Weights of a small image classifier: norm batchnorm, 31400 steps.
Rows from block 12 of a small image classifier, named by matrix and row number. Rows with one number belong to one channel. Each number is 500 + 25 x the weight over its row's rms, rounded and kept within 0 to 999. All counts start at 0. Numbers have three digits each.
After each channel's rows are labels from the 100 images, of 14976, where the channel reaches its highest value: "responds to" is what is common among them. Only what is clearly more common there than usual is listed. The data: rendered scenes of coloured solids on a plain floor.
# convs0: first 3x3 conv (model.blocks.12.convs.0.weight, 208x208x3x3, each kernel summed), inputs 0-103
# convs1: second 3x3 conv (model.blocks.12.convs.1.weight, 208x208x3x3, transposed, each kernel summed), outputs 0-103

convs0.120:488496459478414512456470463488462493505474530477508464503446477486494500482481478491495494451499505492490528467492461493498479490491499542512504493489483463509468444470450476504472503503533466486485478481493505488460507491489488488494456498460480491470489478458490510445530480477481490475525496498500494475473492
convs1.120:460502490506532495502470504503471475489491552511492519472524500489481515497443495534558497483514524512562504498529510474471505522464497462467500525499457496480468520492476477522519510510465459501498479508481482519473484504506489421517526496494518494529495526502499519505494506480462511532515474480522539481496542
responds to: count: two

convs0.72:534453467499499537516499510506523495515526476551495481470499438530481494513548480435488512529535497508532494547492536525479498536495525509484471496490546513519524503503504478475483531516537504503453512491534513492460523481521505465508501501545498446485485495483531508418495489566518461532454493491507491519487548
convs1.72:484466510452478495466502481460467521493523544463522484504491519537510498460484566475488535508526486495477509522428466503499475474478517489521489457527458523513456549488536477506492482535466496521465538521547561517472513525474490510527531490489530497529490504510537539499497564518501498477506509495505453482485538
responds to: count: five

convs0.119:527484472543503503516470527492532496530530508470433487527520540491532525480518474498470518510520532518503547479495465540547526527526526500508435514513539492518484517489519487510486509480534490475527466478520516478503514487506533480516522527482494574498518511504510454493454471494447498503468487516505504473521455
convs1.119:473509511505485467482470489509518515518481475526490523495499484477474474526511454460494462517483460495511496467456493502494461511557534499501485462484516505507521513567493519498489464483500514469495493489488523468524505486503473537569485525527478494488474529513487510547490488482495477514442532510513499523509550
responds to: count: five

convs0.118:540478503474504494549501520527498495496497488494575558517488492541507529504481552492494507496494515519500518485516494530506499500504489504478501518512531497494500533534518496499496523483527494467513508507489511486536467491497499499492506490510522507499499559488477499477508497501478531507455500499492493511534584
convs1.118:503507511477463498510527510462492511502517507480532499490464545524523497491521490444476506511485451488477506477523504511512510489495521498516497453515480484485488554460499508548454488498517478477505508539508513517471479515508519498484499490521479492479514570508503533480527536510501504553521518508516524458482519
responds to: count: five; star block

convs0.90:522498510514567492548514494510516519499530463521551558523499479511510516539488544514532497482498498506510546502501531494503485499506507491511494516489493521503511499522549493504538517507542498496477518506481490518496487488480508453476512448481513483471503527489491524468509494539519508482453500496514517513486592
convs1.90:515491500521428544505468491502483507515489493511560518507480518497510491510491506472561541478502495493503508511503513537512535523469488488527488485480516484492423523478503497542503517529529459501507466462498500531495491493484547468520479490491508484517531554467454529501470540506479505497502473474502536486488536
responds to: count: five; star block

convs0.167:499505471536439481500481488502486506490512509518521487518480494505466483497488498507472479499495524507459517496498499522517521493505490528530478513513537465508506469518493476464454505486500509455498496516499530498504478520496508530496487549505505537502547523485479502514486532516456524503485496519505562475500454
convs1.167:510512464511498476476538523472504496476477440469520469494506469485529509469513536496495527516515513494536453519493483505517497465510493525489496470446515518531487530534483463493497463502475529504527535512515500478511482551466505508473525491498504555524467474487532512474449476519481478520506461478488511512488502
responds to: count: five; star block

convs0.96:497525497513479490522496468501480524496506485491463507486474476470522503465497481480527500492517512487522502516501438505531495513468517444467455480499452487457496508492528502499523475556500507503466488477456527483497507489517486516513505487506508499496482481483520493456469447564569474500521497519464494529493474
convs1.96:496539473475518515483491499532459488513502515529482468494483508513532522496470533524494460504529539500467545571461516450542531458515508521501467506514469488469531506488488509493487520489521472481539495525478519527490464465499511521470540563492516531504470525484509518457523500521507500526480519474506560507483473
responds to: count: three

convs0.32:530485470518525516488505463498511482497531525531524457512492474498531491492522479543534500463514481518511454496493465496495505527523506502489476504503511521526474494503502505529483476453495452556457499498505499475489509494501520501515421490531523485499491490512533502434470547499486498458503472536437489472522538
convs1.32:483486479481489511502490516493521497512506443461465500510511489501464503476517441539498488473514486494496477512450474488511475537487480480512476499470513479522553505504493498504512528515489497529496505494498478461479525512513502538494532493478513522429509509474466496516463484483494510530525515509481451506479461
responds to: count: three

convs0.59:528470498492477528459480493492465521502470479478491464488510464516468481497495468469532509506494498481485487521500486506507532511525511518515540498484498500501513476499460485486491537510476499505519487536475505507513517499465494495495526505506456470503492420502489478466576460460537493486493539485475501507469482
convs1.59:503486504470505504503495506507435511560517516519510477492462491500488500458466483518528446506500511507476500489470515511460502447452489478514501469547499484525475557444475510514514461491501495469484492496483494528486438476447523476509503505479513507495512499507545525475527510485491494514513500497476519462495549
responds to: count: two

convs0.131:503521514504540508552528478534511511493498526536462519484527494494541514512504503528517498506490482523527432506461514509502484523504499528496524472469497546512512516494538502514503477517544492542504479497514511528513513492520505472502477474482550461499464507534522537518495539532529547488487515520457462495487558
convs1.131:538486516468465505482478505536505508488500486529528527463524497501493481506501498476504479478514505502511498502514510520499486506516495524529493490470495457519456484548495500526513575494475504483474458481453508505545526505508501475501528499504456487515493554479515478514456490514500459496538500499483469490517550
responds to: count: five; red object